From a checkpoint of a small image captioner.
Training: soap at rate 0.0017, 9900 steps.
Rows from block 2 of the text decoder, named by matrix and row number. Rows with one number belong to one attention dimension. Each number is 500 + 40 x the weight over its row's rms, rounded and kept within 0 to 999. All counts start at 0. Numbers have three digits each. After the name is the row's rms in percent of the matrix's.
# v: attention value (decoder.blocks.2.attn.v.weight, 256x256), inputs 128-255
# proj: attention output (decoder.blocks.2.attn.proj.weight, 256x256, transposed), outputs 128-255
v.82 118:498617544436502484457461500506505528500488527499524492554497513527443498500463497509478558499520475532502499491509480521444494475485492529475502486556502492530508476576514497480449445409501511504498484485498553487512450460496482440461446578500514502406504502496573369522425471500462473525520501536491451520500425480449507495508498526529502495476591474536479513528493498478569441495519
proj.82 105:560469506488501500514449494582592503478503621482473495542479509505513502501433595550501456513519507483439499463507601443421489500504440505493503506431486498487511504479517488495556503571515497504522556548562522503517507511526500500427521505507432494538466526529517580529507488506496655494482506511430499515564491500517506487383502548472630407481456471503524478468497541540487504498495
v.83 085:599551499431509533486533484536500552560691535498539498514494503521510492518416500481436537492492328497449492517511504495505492486383481506462495490567513476500494494511484512497469493493485527470463507670503488450584558530491502504495406525500508497477495449494561499498438498515497563508519508566493507485497452501495530441502405495522491496508500451510502490552536490498479387509493
proj.83 096:506487598499475494481436542499535500421383543499481494552577496503455510473497487562643468498537574410537581511519508515469494483577499450505533517497536623472464565502495501497558507520488482509507501500593501504503504537492509496476488489482522497545374594447507509490542615501513511504471592516508490488509488495478491505472552505502506373535514500504513499480473481494521666510462
v.84 115:475659627480516567472472524519498467491426539506482498548496493509414488503462477488501517498503497654503482498495523527500446474508455498489559487547498501490489509515535482456565391517518478497403495586456480451499500559489487411492446473493483390396500497479577463434453461483507450520501515518484464510470455504594482491527506647521493498508536437502528478498527550508561477485486
proj.84 098:475366486498538500491431503521494460531500566482502436491482543477505498506555500534495473399467501469485486509468507440389510480489483503499493508483509483467519482501497497476504513479428523510597526498474516483489473422500567500486488498461526490542461510509508476528514475494533539468504481464511488505457507478528500475333498500449504473375536519534490475461492500544524493497453
v.85 078:553530503441519495497505563503488518539509482502535509501495507495517481497440496519504492511514470502520536487530503515498500509481474413497511508660453515532486493570494498452498506578579499465491498506481479284471507499605511408456415497546450406467508541518543503487506502506429497517493452483494485512522482516536535500588497563566496509420496512499490474447485457497570482505477
proj.85 090:499495502526519479519421498510472480462508669498509489548626531463504498501447477514554504478492502507504494544524511468485514460513513483457503534510481528439513520461528507540514573485454513530532512488529477479492485510494514478506539429440503519569413502510494478499490494474526600500497532507520503525463484446506485504290512508502621360407517495551504512537513617437497502496438
v.86 068:483467480439509509503544492496504521503503537494539490507492525485476526499462492521560515489447483498471510504527407461484432375455489495501497387506494584514591531486445510423491508510533495491507508498506516515470504444522539496397522502492499487493499542469526321561461576502484474513497497519394491530497511422529484505547487593476510493501484555509490540577499498480493431508478
proj.86 095:498604570590500486490406509497495502513495540572499518574562526503517491501513449444495497500538575557506491523567570506526544500498391499487503739500507489442476490490548528510509516507497514509616565466497463498503508546502509501437499499424501510411406499471496561524400503542547529530500518511497499519487478424506499454451493515600558464492497479514492461537503544489495519535483
v.87 082:522551489442420579494524471489496505518475502468557500513460481591484489590465498525456498501501455504570474434496527491521485474492519479481493494505468490519560470528435490474507491491503486433466409648514564500534500511498499494481382530520504493454516494450513472494469502504485488543486495519362564520510489501429570496493466566458509498496433498498525513505519490498512471463499
proj.87 100:470514526512562477529437494549508513498565525456578486537600476502476507428509496493497489491504542498341498474497554463466486493501438496492531611501540499492397515488482573491457502470477497501564552497484492484500547498526500537482494485426479512575474534516511501477488487497496552553457497488530500480498562490514446520479494498496402489508584516623505499521463503511474534498374
v.88 084:499504484420397518566444380513506516499586507487498464513496523498460489511419536487502508498499443466374489502459490441505476458499496511465487494499558471490495507498439438520485428485515454494500504492498478508496497532462478485486506499505488434411511482447525495506509554488536520443562512493479538521488501445482512472491435508461490496474454504494503535509492437484540380500489
proj.88 087:491570545627664510491460492487496500498492513487473545470371474502495553522489502503484514493532509494492531479508577494490516498481512422501514533586463506499431342458456545452495501441521495517495480454477617496510506481535507503468503491517516509489501478497503491517453482557537513496474517506531464524540511494438495521488499492512518719502500497542496489493507462538498501548464
v.89 099:457573471464499498429506511501555522491489512542505480546479539462486502614494481528507544502472493466528565493512588493481404500457495575404530479504486489503464580492493514489529448517504529461512514496497495593494443535558572483509520546467532484521506494511489483491523510521549501513405453514536503580534529471499516428517488508501571491501528526494497629470510499497484501488456
proj.89 102:509510512499519462610500504502561521509502529492521476521565527527487502466503483427494429482496552505506502531493505488486497507506517489499496517446494491464603512494581521499475506523496492512477497495511481500508487472498526530426494503516494487500452506492519506499486495497496495648492539508360505488493510502556389498515501501492527487505509501604509493565481526555519490508515
v.90 093:494520504486493569512492493534502488469507515478484467487499503487460529530513521478529503501537518495455472526503533512501459489550474507500474496504484492490507503509521483468509409388535430452500484496525522456499511613514488496508484459532517345463502494483519322509493526497486500436493411495400519505484406486563484494482433506451497500494471522487484491530495444479537519722425
proj.90 087:495562585455539500526434509496532461488543509468500499537579500459504498505496462526455422387506525696514495490440589450503513392451515501497489525543489440428485503496502519500493493501481559496533497491530577501481516468495534537452502517497497520499503473451457497530509582468509503568497497490503458452561526435499493496350548520567502560539496489531498483477503500521510476539493
v.91 076:497497501357380448533474500493527526479541504501532490484470501506496570486471498546465546496540505453462520505533588477473492495450511498494523494601486469519464520474495498496511430597453519479520495444547497524478476453541504670412444519498494498519502541481496499557417462571512512495526473499470502493524448416521510512511499507506521498439483545507517490501495412429506532527556
proj.91 102:491527518564551498490443512507554559508494521479488498494537482448517499488492490509469491465497541587521438508499509530517494443570442595470404585491497507413514500488551537517484529508506462516450483509570495497503530543568497417483522476497447512482409423491518541433479571493469483525488573418542453602555479506408511527484546500524563429520407486497497510497494496613527566505426
v.92 089:481503468439437492472478501486589496500520501434488513482516531531453490502469555536500515512564486493486456504510496334496493381499501505511575536572500482473511507417482464461458401494519479517470481522498517523488562501430556471498479468514530390494514505468505488461462500469487594501609501499498512421489529395520483497497495510502483501456493490478516497485386500521494464495488
proj.92 100:463594515581520503501446484524497489507497494499500483513494493502492527507497517458496509463487563605486505514495586500425469500500506478484508574497504482483433406449500529516452498523494467500503489416483498490473484481558495507478519560500519556416511413523504496549462475562497520487441498462533510548554448441451518514520502502498598572500542500585493523495511482497462502561467
v.93 093:491503494397424502487506438505497519504492512464553500499492504480443541507524501459466498504500461467373517475510507498476483462488497462497555493577464463500495502513496490471539486461499475504503462472511502495502498471494511447490428588532500487470517558374510519509488467509517509558515485579322528515451484487461541469500498601483512495488498503501500537451493436510518420548534
proj.93 081:594500537506623491518426488509542476489457526484479554515498512504503500422442470533497495473591527592477544563500502497501506432498509499417505491503496498378536478492488519485508528487483507536496504631556502526494544488548512486489541482468465518501500434519502506479418588493505526513494528458497457496519531499507474434420474494506533498465468423481445567475437523510511598486432
v.94 099:478515591450499498502497497514566645495485509467514541499463470482499495513484499514493517487516491498495512477378461470494443526494498550570505448514468572506504506511510497480505490553501574424494498557501686528495413523475501463426479501478479516504503516507513270505519494500484499504522475470510452517503486539496494513503493491397523490487443518535500509450497393486499502559502
proj.94 089:494507513590484503449422499518491500524533514508510402552556526499473503498509488502501437451492529503504503563533526486482474434496453494472503720515532458404496523489563507501508499511500498505546525419508440485496510460506523518445455498474483507507425471406527499506450524563534478522456505503499507509500488438478459515402510521486485505517521534502478516559490497501486502507481
v.95 073:485631521474494514503513513494508519494490524546538501525460460496493485512433467460513504499452475498551472420508535459512482470478501502522460461515503485502487509554485380434475508461484518430531459475499475472500522559570494500494425537497498511390514495399508490506480509485552561488476500515479511476473460492489408486501464586619509493504512511506562588401451510518539475489489
proj.95 080:506485526494512490510460514495484527496552480508505462522468511456465483472525476590490343396511525623471496518426489592488446493479501447439536383510486484422479544460552498513532506513491499464502558454498501506497480468475492515500456511492495462509443494511500490480640503469491485483500496501506375475487475416506534494391519507452491475496506505430429469511494580480482472494493
v.96 089:517512580410541387505517526432531499499525497478524506497460494474446583523500498501483463499557439502510524507565524503483493512448470581498505500593524496506492497512440416478490472498482493456548556501499488497501491525599521506497531495497447487425500587415490486474534489531561508517521438467469491411509438494439495512524492561529531494448482510522499573277468459500505510549528
proj.96 094:458454475490510509589442504525503452518479503487499490520456454502484498488486525543503499516497519467496490500503461431344580505493533479518399475493434470488503553572522494523527556551490502490504464486508452534497493484495394486495514607552581465500525496509498511537511382486499507497481454472535522462498481486496499502474503546440491572475504504383519513530492531501503441498406
v.97 101:471508486464510504512478499592542509476511497472550486500460505455489525528492473497487423510512501473518516470532484506443479507506463501440391490497513467468475508527521497486513463494493492472509496447519508570512404508508503486513485534499472492494531514408514488427636514500544542521481480495447482644497441484488441487486495557482515499483477481531436586400538512520495499521535
proj.97 107:557509520502508506489511456497500541520483546485444479492506471549503520453474490509498501477513510491497492506478533503479506499506497585473588494496474455493512519484499452501511496526464509500490473498448510528513501472499510504391500520522546557514416502505506500581498449507501484452392577500496557413500503499507478424554428507439512565391570485461498502506464521466505467501519
v.98 154:536433488495458500554514429493486534566487600529501510523505472433499493501529496490455491525378542485435553452509506516535499521553519500520498484474483493489518499421484496539487729504493554514488506432503438505542503450446515513495499525512446505536513453516488494578600511502573424432493616470508452534500519476491502506494538473453494527604467451577430523513489467465486587496510
proj.98 139:491522502583507494501373514512516496500505504493557502515522503493490528512521498494536498466508534511499499496526501524485585463541504480491503554528493484473471494594501500515493529504504511502529502469498477494498501480493499498500509502475509512493031502451482516500419499587529502548505532503501498510455482496547468499494507498495482505531511487508498496506510537496500527504492
v.99 096:459565517496442524511502491413538517495502498462643500498499496502473523503492491414498507499504472499448494470389606469535490468491505484509478473528499487501508480448498375486496468499496399404513476527525581458498503500498560492492496501525489485482506506454598478499460508506426512542511468514418494505432495493496541496491506563380526474492445493490524515509479546520513374524495
proj.99 073:513413564476511502463485563483500469450512482498501482548492520619498463392514500494519429500444586557497556558595457420526507484512473500466507445500521491515519603525498501530504530471522573490534533473541436460523510477508478492529494512369515506562509514534494480473502483501608503504532516463569518451534607502540516546476504480512446487514546499454506493507522503472531579494497
v.100 087:475495544479438545548486388501492512487374501470507430511481503506435501562454528506478506493512466504478486481504547497512498479510497497434455487510400434508490526514490498547509466523496466432491451496495517502574459507503516457482507525507498517478503429488553528494487564538559506523507508509478515478503501471490482500494505554480513482497497563494505497545495538506498502504489
proj.100 088:541464502353515499408433526459505506516589477501540503480508501500497535483534491438499462497492511498505507503498492576493440509509519494506518508493535500629507523485514481457504502434457511532460516543519492562451517485464502513503302500494495493540387506498497497478570440502523475508511512472521527493527501518516523597549494489504391471525499477499516496428491393523500473505525
v.101 095:531500492415500525443506489476507507502658494383500508465475502463486556520493492597536506505509496498499501462506531448457486503484524504494541501570494503491494487480448450478479499566474498485501501500546526506502429442491539498494507510498477513490513529482538479469562403529521584493538499477456457442516468523451506522495517445456513495450442532516474482358507482479516505522502
proj.101 092:504546566541504499486394506503507505499493489519506503551504460497493540481495497515561444453471613557498504530552512506472536478503480491479493504506489487469452512562498509544473554521556495499525483453521382523497516489539504483500508510493538494506182495472445508515479508608500508639498486506502546506506474489457470470564511518502536465516501466449497559547485508507484555506488
v.102 085:498510497420496498492497452518531544508487503460528483494453467443485519631490468519517458497536503493497531542544544489483492489478465579421526488517507491484430518494502501496488474498508500514522508429510496532494456507506582428478483514499491462494502500468497498460489499533550542464508499388499537500500443552510474482507484575498505464498471504513475539421509470434474514559514
proj.102 087:485488509526546526533454493512504447527469553499420532540490489581480478529500506532502527512595511505466478508546479429408524514519490457516501500486474443472580518493496462501512512544497515474540478495503495525576494490497494493488543556536502472499503505524569506523503471507517490511487501493518547504544496404495474525490464507440629493466587500465504517557491524612513444463493
v.103 103:586551610438465512487503521425509530445510535413515495515489486437479565521500450513481479501569490491501499536498563598514439473497440544467509443533412499484501505566557489462532342576421497469496452502514495492508441543525454446488485492535446472450507481466587431503516500550511461493518503489486514511466412498503479482499501601524503490495488513581449510491502478519526476532499
proj.103 106:481506497474542511499428538570494492464460488495512534488502503536535526512526500552479453500499546566499442544543474498434506509522439464573453595500485526483520501500510490502497536494522536500539502493528491506506505500505501494505501486502529412516352535508478498512503501500524539526522497522505501503485480475496478502478532533496512140407519470432487502493491523498491489503488
v.104 080:533504531394493575498499466471497506494528501414412486492492509453489507516490499497461477498517445523477507495496580549491470428477476505488502477563495476483494513538497505416495425503500411491498464443543502482489485517484432501474548584532427447461501531484515347425475523564494515505508493538451514450462504509493488474499510503478540496450470542503515441432490481506502493645504
proj.104 088:501498494411523507412438505509533483543469546505508546582418538502501497515539548494530554502507517509527486499547464493512557506561521506528406474458453540559535464503513489560548505493457537494505452553501533591506506502496489469465491513521545496517498516492490500546489489501560555501559539493493494543502438514494513501562495532501501500439512483383497503486510565514559440468512
v.105 069:444506471494483426504505454575457573501507535530480504501452515505504487504486500485506494455478434499406525475482497488453466568519524501504493481494509492496456521507504505497528556503505503472502485506498504499499495587506478500565506556455506488507482514482500522560592491515485492528443460504505414531542506511502478501490455416489595466474490507480434533518519412427496508569507
proj.105 109:508500500487495492520477529500512510503540514500564502487633502469492551475488486454499480495455602510505502505495507505453579382498546416484520502504476453501508501508501501502496558501516581503519538453504468485488494453489508510469489520496574493478340503462440511501491495494537495572504499505498500447489501485550443493490511497499414623667533438574506555537507490519531527502465
v.106 103:499530487455504571497499516518531492449513505462506466522458460566499503565473500482506456492553507503449503481522500450474474498473503448468468503575563469496524491480496497560546479596599466454544522526517502576532480512518519489478455501479423487474498493413501543482505508523561514539510488399482474498607504445390502496535491529498518475464445507431471530489536504470500528456485
proj.106 091:496497502498495382517429539492507500511486475457495458488535500485371498331548567501491361533478530445499536514484523387419457500519472483511533464493476502549498558526534484501381503489476497497503485487504469491504497496491500504505536533532609548522510540523559500504567389493511499480474473495546525500502498603503518500515501484446492513493527486525508516522495508514500503560500
v.107 099:490594478491403504484501486504428486495468498496503494547487496512471500494383508499500540500502494503609500403455555487509468497461480488453495501616454472505500503489453492641509513523500483450500499547512652521502495483501550485474458527527500502494510507503572477490556442507500471525483413464507464623602499507366538487475501527474523501474485458495493530407564523477513498515507
proj.107 089:499378523542497438499498507504576592504463508500522510454607453516508502401504497523504401532510572511453493583516495514466440495519498511507452606441540486476492595513498540497454502488482476513505517486367436499434551519498512505442526377441502576539474517501504562509484501432492583496512505500506559448499569523509463537518463451499405520494498514516501497548459491578573502470440
v.108 106:507540593468498526602481481418494527502450505473503479514475508505358609510481491486467484489502446501488488521498518496504473469409499519504522458516506491500519521463507494519514421496491438489542506487485472406468552508561527388424501532514485390421500499458441397452454528505505451548544501497440518446409418503484525503495494568495548486461543551510501492495397494590497420535502
proj.108 091:544499470441504516307571527518499465451502498500515497501348519532497499520510504493506500511438478489487548571538456502524477515500442538551472385482429518543531487526477486498591462482604568489436405515569539508524425522439482491507493495531496471515589500511572499536517460506509503527512510451494472511486530514502496492493528500527508501441457455483514527496508494409527573464525
v.109 089:515494522460496503492497494502550528475491524465520466524466457512428486632527494472504454498543488501501525500496646572503474437483483520461514447472524487488503508513562486490503476499492511486620533437498501492512441594509478348440391564465486508481512506498551394492493526503549502469484486511475477495446423467497467501508486515492558493463504511488562562470497484506497529512510
proj.109 090:501495491398511522527541459505503477490467477453512492538501510428476499434522551499498487493340465453462504537515418427508507494527496484538497428501441491554575511537503450491479503484513564491521472509528504476561497473489497522528601561625586446502490525497504485476512492481497519505554482491497516507484475503503494470440541546492514498467491500499494501519496548503547371461488
v.110 075:503601512462491434520507472515497510409536524462509485533466462454494512521459507445478521499504513405494536577545520487496491508475514481460485482533524497500499503490500483410538461539514418495501503530543482492522416523493509488496485508503450480509504505500489452487495504533503511532513497449510508466500489479504509501638495506467520490374426500486548524417497402500583527506494
proj.110 093:373463499508497456521474568475508461521450518483520485536469497471403487489416509507499494498442542487505497503493488336398517479532522497493486497531496518507509518514448513499487532487498506493498510455502494501500493432501483497496505502448569509494336495518508529477513362510537500446501468530511501510469524521590501552327504500462491511511532535490517515505512517498524515479505
v.111 104:466481511479438437481478482476495525464547529470500495497499590479483492518490497475508497497502495472504428507398556466470495477491497505496501494537494468502549464516510398458397375420565427516521489476504507490522487514418544499503509539499520507476501511341537502527511525499545545594501535544406501511511514462498522475488480547480504464496477498529629495444527521533537384560544
proj.111 108:517477546493554509586465523498513451498489504487501497507505478540495501502514535503495584493487579462448499496500469415424491491511493478464504501497494496505546530478385571500466503502488488476492532500502539501486520502601478500516516504504505448496724544562501515487470475515500581519490492478500492459496488482497553485535501497506507560486510504507495531490500545497473421457481
v.112 087:505575555430491522502508500488455541497501501455464498499467518509442601503492464490481484492522484524387502488471536505496423499497499562497583497511480488503499501657496501535556478494545483497505436544497504502486455529465491447480504482498493467483503531513524508546479485496512465529523489563514492540536389505490480454507425541511517488459499508497421426509509497498502503677487
proj.112 095:528428486392498516506499490502506452496515502531524496542503500510543465498477500450529502533400510483530512536536497455452521451517438411481448466453521506512526487508510510497495518472539608452543495367504476531512499502491520501508501525506555460500481527429480478503485506494497522518515501471426511503467543530496478497476599463482499492565523401482527553515498446487650497470530
v.113 073:434502493498505493539479480501521570512528488504504480506450505496485509504443525483484494502475442478509526423495498410437485502428493510499479500502487462500483593537472425294541459491506501441566510473490474434399482499516517491443513530517506502504518521494430466497482503551497495540501436497356516483511504519491495550529500501520579499451483598505507556502411410554526415503496
proj.113 088:472515384476498478497488507450446468512500466499529526491478555490464503491511484485510570497494502591525478560481483501497511477523549500611499487555482492547512513524522458599539545479509503532408404474499477491500502415498463503497489564463574505500227469503479500489501466507474497503547505498496502498410516510517499506565462381496389550507506501418550485499523502447497506503503
v.114 080:542524476459489583481512504454531545468503572489498493524463499464353524507428457498516516500486503331507507504502543489480413476470418497472516427499495498482598527496507474506397469485495450489641497513530497535496523497556506493469490516509492492459510502510495431459506491503495510511500499496491535652516464547475498435503491588438515485490476504539487561461499497532511497539496
proj.114 089:467501500562510451625443497533464522506437514490503560372538500605540491541578499572495481436596521507439501526465427431538484523536479503528492577507516494467525514456541503456488547485518531503505505457519505500635497494486496435490576472520516498505446524496531482498454534480556508530490594501494495492501533467529518509507538452560572492435539585525504563511474518495501539468501
v.115 092:494504529456463435515496498496503528493558488446392495496469611503476495509508496501443475500603517500493487496452561551489489448509440497510496496504524456526484516556507471340503414506541498474547438363472504448481510574582515593460527561531501449490503495447496475569462535504433530511490459496435496469494491470524499498518453510518514497409515594497535478509475493516498493500482
proj.115 114:539515489331542500469499513474529436484502507482514513498508545514481499527544530518556547537454501510506495508492434493543534492566500500508443427500396502590512471544487508512497500489476535502496469559511524558500493476406488489548494657506581490497473556506496500493514485503507525536569501485496478513495452526500524558497511508449484500464456514408514511421539538490516394502561
v.116 087:467623562442512669492477510503507539452494549495508483600473463475457483528481525476504488497501470504545499534496499495512484455431489589430576472521497471513506547524490498495504494483499429501527503553483467508470400500562540338495460509514453496365519369495513492455495485485502452499507487460493508509502384503481513495524490581519539483489504521496507546462448508560495439524438
proj.116 095:516490472410562456523482480518504492567480506507494491514324474499500496503587498474478498502481496503483493503581472422461463530540509454602464437476489444511515458498509478516549512519560508489524514498470490496665487445376498578487512549479636486542502547514498507601563499503504515465570494503512508500543506445560493494471554506491466498499499492481531422569495504489598509502501
v.117 076:487553498467501485523450499519556552475541499564498463492467530496463506591472536501511446501532496511513502510524521557475491478471492505446485487514506480486495585531483498371535456499507492438579492476496474497492423531537429497485498532500459483377516470497494467474523630523499503509504462486487496494470439479563334514562449501548525482466478605527493521413471501541516522535489
proj.117 077:514490492395495502522468484442498502541541501501500523490495489526496507511541491501506539491513459482505499503391474480442497500514553507586515450459476441518509501516540479508531501523512510502460453565498506524507465492485482535484472652567529490528473509495527506500565475499498482474501472491487496507503443506510519507501494519403497587510480496524506507504474457486514410522674
v.118 107:458492526463497498530456503510590599492492501501509469589460537522488522524426496311579491495510431510480500504503503449498469463489477555506571495613493494510496565532510499373551491488516455472503468524474465503500547511447525460471446504483489500488505507379500531460441530516535510555498479505431449519414499498524487499503491553520547487474495501494504424563503470498524447616497
proj.118 083:527511464498487485467497529485347483517471506530538534508514561508531496504462492500458500491505517481568483505536474399467468519442532482493419455496458502533501502498495429588491510486503541531482440451584502519496472505518511514507588513535640461503557468510529511528467480470500526517506533483547495484538480438496517492496466467506494527458502499538509540498472497518538512496539
v.119 087:501505504462501502519500499427510518506469492484510504502474498503477473499424457506496503498527483488493522510540473491480494479450494498502347495655576391508464511530403500501507481499445498465538488512472507484556512508500509493429508522499476481478505503427521448463466489520499509525481500490441504541498463481479666505542502502500546500478503496519496508492515503499561442499500
proj.119 098:583483506444488498368506490500456534467497509464506522502498500551548555499526542562533464526503533483505498503522477506503415531519435500493509509429480672506457507465602495500477496445553498565476458493673509529498522503496480480505483473476568491538473521612512493502533502485468536501509534509567482482566498501508530498491496477507391446480502501503486527453469500499503489501542
v.120 110:500502502493506497550501428506544499487467536493520485565500508526368566531465567457527609498483491496507432494502503497532496437502509493490447489541497497497507531419514502464514476443468467494447477503494503515491545525472499497492488500500493516478512440468504497498496566496504507517486506502481499501502529514511486461505468518466496484495472535489552511538474545500556517485513
proj.120 104:499458570513399494482542507430491488509531496486532508513555503510496423469522503474499455399384512463469552599464494462496424496497498489498560456507548500558497530497460502553503516500540513500513506434572500499437504471474508543498440449474476468594476485502513478476570490499495455488589484476539500484510527530531535523446494422498483491602535497548500536475501445422472554500477
v.121 144:505501513491484562568503434511495590488467508533514445499499499507360531500427511494495571487465485480493512556501489425508472487479504518476502455505491456507503611466513520455632466518503458490499497523508484503464472531453549509465470511509546497512502512467412435469487545571496421536512487510509513601522466453499532421524498482509524493490494510489500504574476456513505504650500
proj.121 102:402468477478462447488523502496512470519464481500542535481598499476607453530498473473486460547510471521535501473521500497516455503515509500495499523485586533573534502497483463547468520485502489551492520485406518478504473456475500503491485442470483472498469471516580507494497397423502448522513515498502479478478597548538523530516480456499435452588550564548571501501530479464520528409501
v.122 090:486578490483485509465502467519604605491498520511518502499496569499487460504450505488525458495484490332494508507437492398455455481487527491475453418544524463497499551484478382446479497455491494510516488600543559549492466448374508484488505505502496553510501494459496482480556458483524537503635507494465465430474502501483517586491499488512524480481460516492520512502496483519546460511480
proj.122 099:443501509486480455510364521512473473510477453507513520499489488632497519503506505518366517484496586594504472524509574509457510500498468504491509567497515490517452524508482505503492577514516493501501509452486491504499530471564499497563501535344518506420396498512479544490405475548527514514495474483517532502527546497550508499532504487511449581562501485482496535520505502490481546505494
v.123 099:450543628478499395507449525503505536517484501513444494510492555552409543557476495450440538504525473504539458449551532511494479495520476551542565500502514501488500558581503464441501497540496493445491434529471457424505497558551395483410493501499475469372509502432509422533427495501502487523452488520491485473495474527421493472506428520566525501481552507510535477504493503578550452488450
proj.123 104:565497469409492528428520479504488464497547498545548529508509500551542453498541499477557490368384461464500494640467406485480542470489528499503500422502470501539505466524527463499602492408517584503500499483505510500461488466489494508507461545502566454533485502504475502499594544479492501528572467487503448497470497482548507506509474505444456476493483496497498526477500487463494464488491
v.124 078:480504459511452518458494496470489470478498493443467488506500509571481501494429521487487496498513469527506479501459482482525504513492504499502474501563427470572534540463485432506501495507543457490523542566503589524522524495441529501498506503514540545516500500522508505471521483501462441515484494506496500477605507485508543397487397481484531488451475511460495535496494592501505414494474
proj.124 097:477487545447459450499502526522524487514495475454530448514512502477505446424501501470504492501358550487499579506501501492469497482474483460359496469496540502574446513475452549504437510436495501497528519467503501502500491491491496527525457473365526488507615511479508466509497349439460506530510422411509508524503604512497501507492542499502498521633548498569530495522547506485510502482482
v.125 111:484498544477517544504519507489524563507501496499487436518490527424414531500507478508524496504497479467456516500545468487448499497504457516502497504560512445500478511507483515495518399504472459501546510460494497518500548399513497467467499529494483415473502498512495397458535506525511518612487496482503507498512489486496504518510502556486548501452504541488512520411471482574503472496483
proj.125 095:497495493416496504427426514479471487515494536559543623465456512558540477519495483502512561497511428564521497513507485465362513518534492516577443470536460480502526503496532438530516583479521521510483446500524499542480502509501492460496496525511529517501489492543548568570506318499501530486565507458493509487492410567520485464505467498485547505500481486428511499551511514426496494491513
v.126 074:551506510420591462518511495504513503399494500509492412516443466514491498524486503442490489496483425472499513597502512497511501491489440501538500483574507462575503572541472484486528496499607432417522506506493514475503500525518501496459501503501374475359503513458506476500481569504507482510497474494490497521504493407490492551561488548495547491475497569466505500437510461500537456599461
proj.126 082:489483473374475487467409545483498500503497510488520491522403514464516499481501502505475524609489516504590498460538558465473459503500502502504422497503489553554463507604438501553491506503493496511511503498457499512499487442449491539498501507514555524508280509563513577531499373501529535453548496530556504507486468554550552587420505501509450446493472508452540432493500514452571493495491
v.127 118:496566514467491485513512509505516512477489501498461510494458507460494510542535507434310518494497456515498506466479502543474442527512425571502524487511374583500389505653507509495530432481510497481493452428479487436500485559609455471495503502508480511484504499503510513514519532503500505495454507501402572473504474502492444501586427547488505489499520523513505422398494533517486450568513
proj.127 107:518391501381531536519504476515465482500544511513510523525458504487512496549531442509531498531476507580505473526495453516469504416495524470470515363496512474487652501524476486503535585535425588500531476503519470516485496491449500517500474560471558432498457492492464501483523514499479496550544489501504441500486483524530499497466626496473509454540501398418500497562477494478562485506475
v.128 080:548557567421569485522516499498646482458511526488514496508474502467501523536471523480573471475618492484497498527507555473472452417464487491514563484537496494506531499493459501486556475470559489505503534491505445462492553519519521470487443493526507395357499538465483492447505509516497486519517471451395505500481429501571505520515452529502524470437398485530447517505469427504500487520492
proj.128 095:443542490460547501572461508513412489502506506497450488502467493488470500509498504531436476496522508504499495499466476483476521430511534486517497443465451446492571421493508496510508506511480498488496499511510593506557429497496458500465617604569541496500506484534508474512497468448511516498549486490519459499524496452394522451458514505439518506362552511416505493500497536543520487501474
v.129 072:516494521467505521595492454516534526479491498424485517501481497495467487498364513483516508501512421495492498546471438484470498504499491510531499503601581458558513511499507499466503439414500449535457441491496494486503497511471496450502498505566456457496501453502538495438496479573422447502559501509379492486507470474566568537547453491503496496466507493526450495508406528522530405502495
proj.129 086:576516525443506494441564499490496451503492476496489484499503574442504488511474515506486465477490494513455485504556518484496507390494596438391497454487410555482396437495490492514467522504503488508554551495526509523492497429514500529473509495480536509494397512496463495535499490524499496498509502479559496528529498407506516496482501504557458475579503531517492502501513459485511546504500
v.130 100:517604489494472637535504486491577513501479601572520489566485525498484443505488500440490502498490486439477503448499518487472476480503480496501538492498399498500514507518524498387501455497518414422516454547516500504514483513526512493500430568515509484460507478502501462453469514505503500521504507511444516593478408552501511494498502545503502490510502496504565519466520492556516470501409
proj.130 091:492492500502556428522471501520502591523512484479508543463576401515503554566506462535324469452629499688518423503444568549500492446501561502505507575499549482475518547494504452488524586487474502566517523496511500500472488485525493559455538424488485495500404502505470511494500532462511476514497495523498432450464527505525535495542491490531487476464518541504500498479470550491500490528492
v.131 081:486596516463507505487529479522496522503494515482522497504477533402442506504472538482493501501454408404444507501480503439438382507398489510461499451548387424497548504480505408478530408513510509496514458519514496499478512501460478424494515540517463475486519497485510481505509506522528481538559487512488481497517412513494487580539449526515567494489471504523449572501464499496496495522455
proj.131 083:493541500518498463530497543588631539492488491550497523502512478501508488496499488513533495507497567522513500501523516525498530473551504467587487580479579495459505471505505569482489506500510593495504500466482496508511503501514568523475521495472540519458340513498444535515492507501497505570475500509478499551521626499473491497513584509502514477510547526448524531609484507508593506495476
v.132 173:490609503470458591503501504537500508486498517500493480553450435499455564560509492488485499476516545501497508533482576582527469489478357485453493484476510489510569492572493504428485507480506511499524492336505499480516417509705374431498486498497506476500500506531543484511476501502594498504491509505486499472496473484410475473503497570457501484498477500505519533504514516541498565491476
proj.132 116:513504508411510514502508524501487424495510501486499445505435529435503413499508511506507480502395457447503515518497496430502563548499513522487498424497464477508535483503427499481574465505481519500499534532514497471475488499350497503507532535529499469504639507495500489490558502426505531481518481501501501504462502501503501493402511466457599458416460497515525484528500523513505486516495
v.133 081:498507479469548573532518434506505500480440494520511489489482492508464672513399475523493490501529497500507529545520480517498433501460500495428444496499689492502566545430486488498575444519507406410560527502474476512498529520534584500502453492500553461501502554502500479445499526500500450522522480381521510553535451496503495492505486542496515499461450501504479501488472465488481590558464
proj.133 088:421548503497532433514509505502541481495520535485499449505484499379497514494553525410499500569489487480534506470520493500552610507523539484506533501496425501543502404514498501483481442494495520573464524507459508480516425497376465492405641516504492517506517508496601487504511390484564503464503516509520492510496517536477505505472500462451468470423558524562539501548506492463508443552503
v.134 094:517501508445454504494481458529519505507547511514494471515498556496355539519474478499594498499484476507490403493506509502526489452431499440509609498535548440519509511513478474506584486494509518489498445495495399496485575498499517485448486544503520495450506509385492499502487459509505464562514495493510495498503498507485520470487467517525501500489500505502546458493518504516519444491426
proj.134 093:537529502443524500520500480509498470487471510493548569474708501536542488535534528494459524575528515521441494479504455502484476441498502482506449482465474472510538457498569515488497513499485550518528505503478505504518458497530462514625548502559619445506470531538509504524495525497400507530473499504460486503409494495536503499512458328460426507604482535496498505491493426491503481482500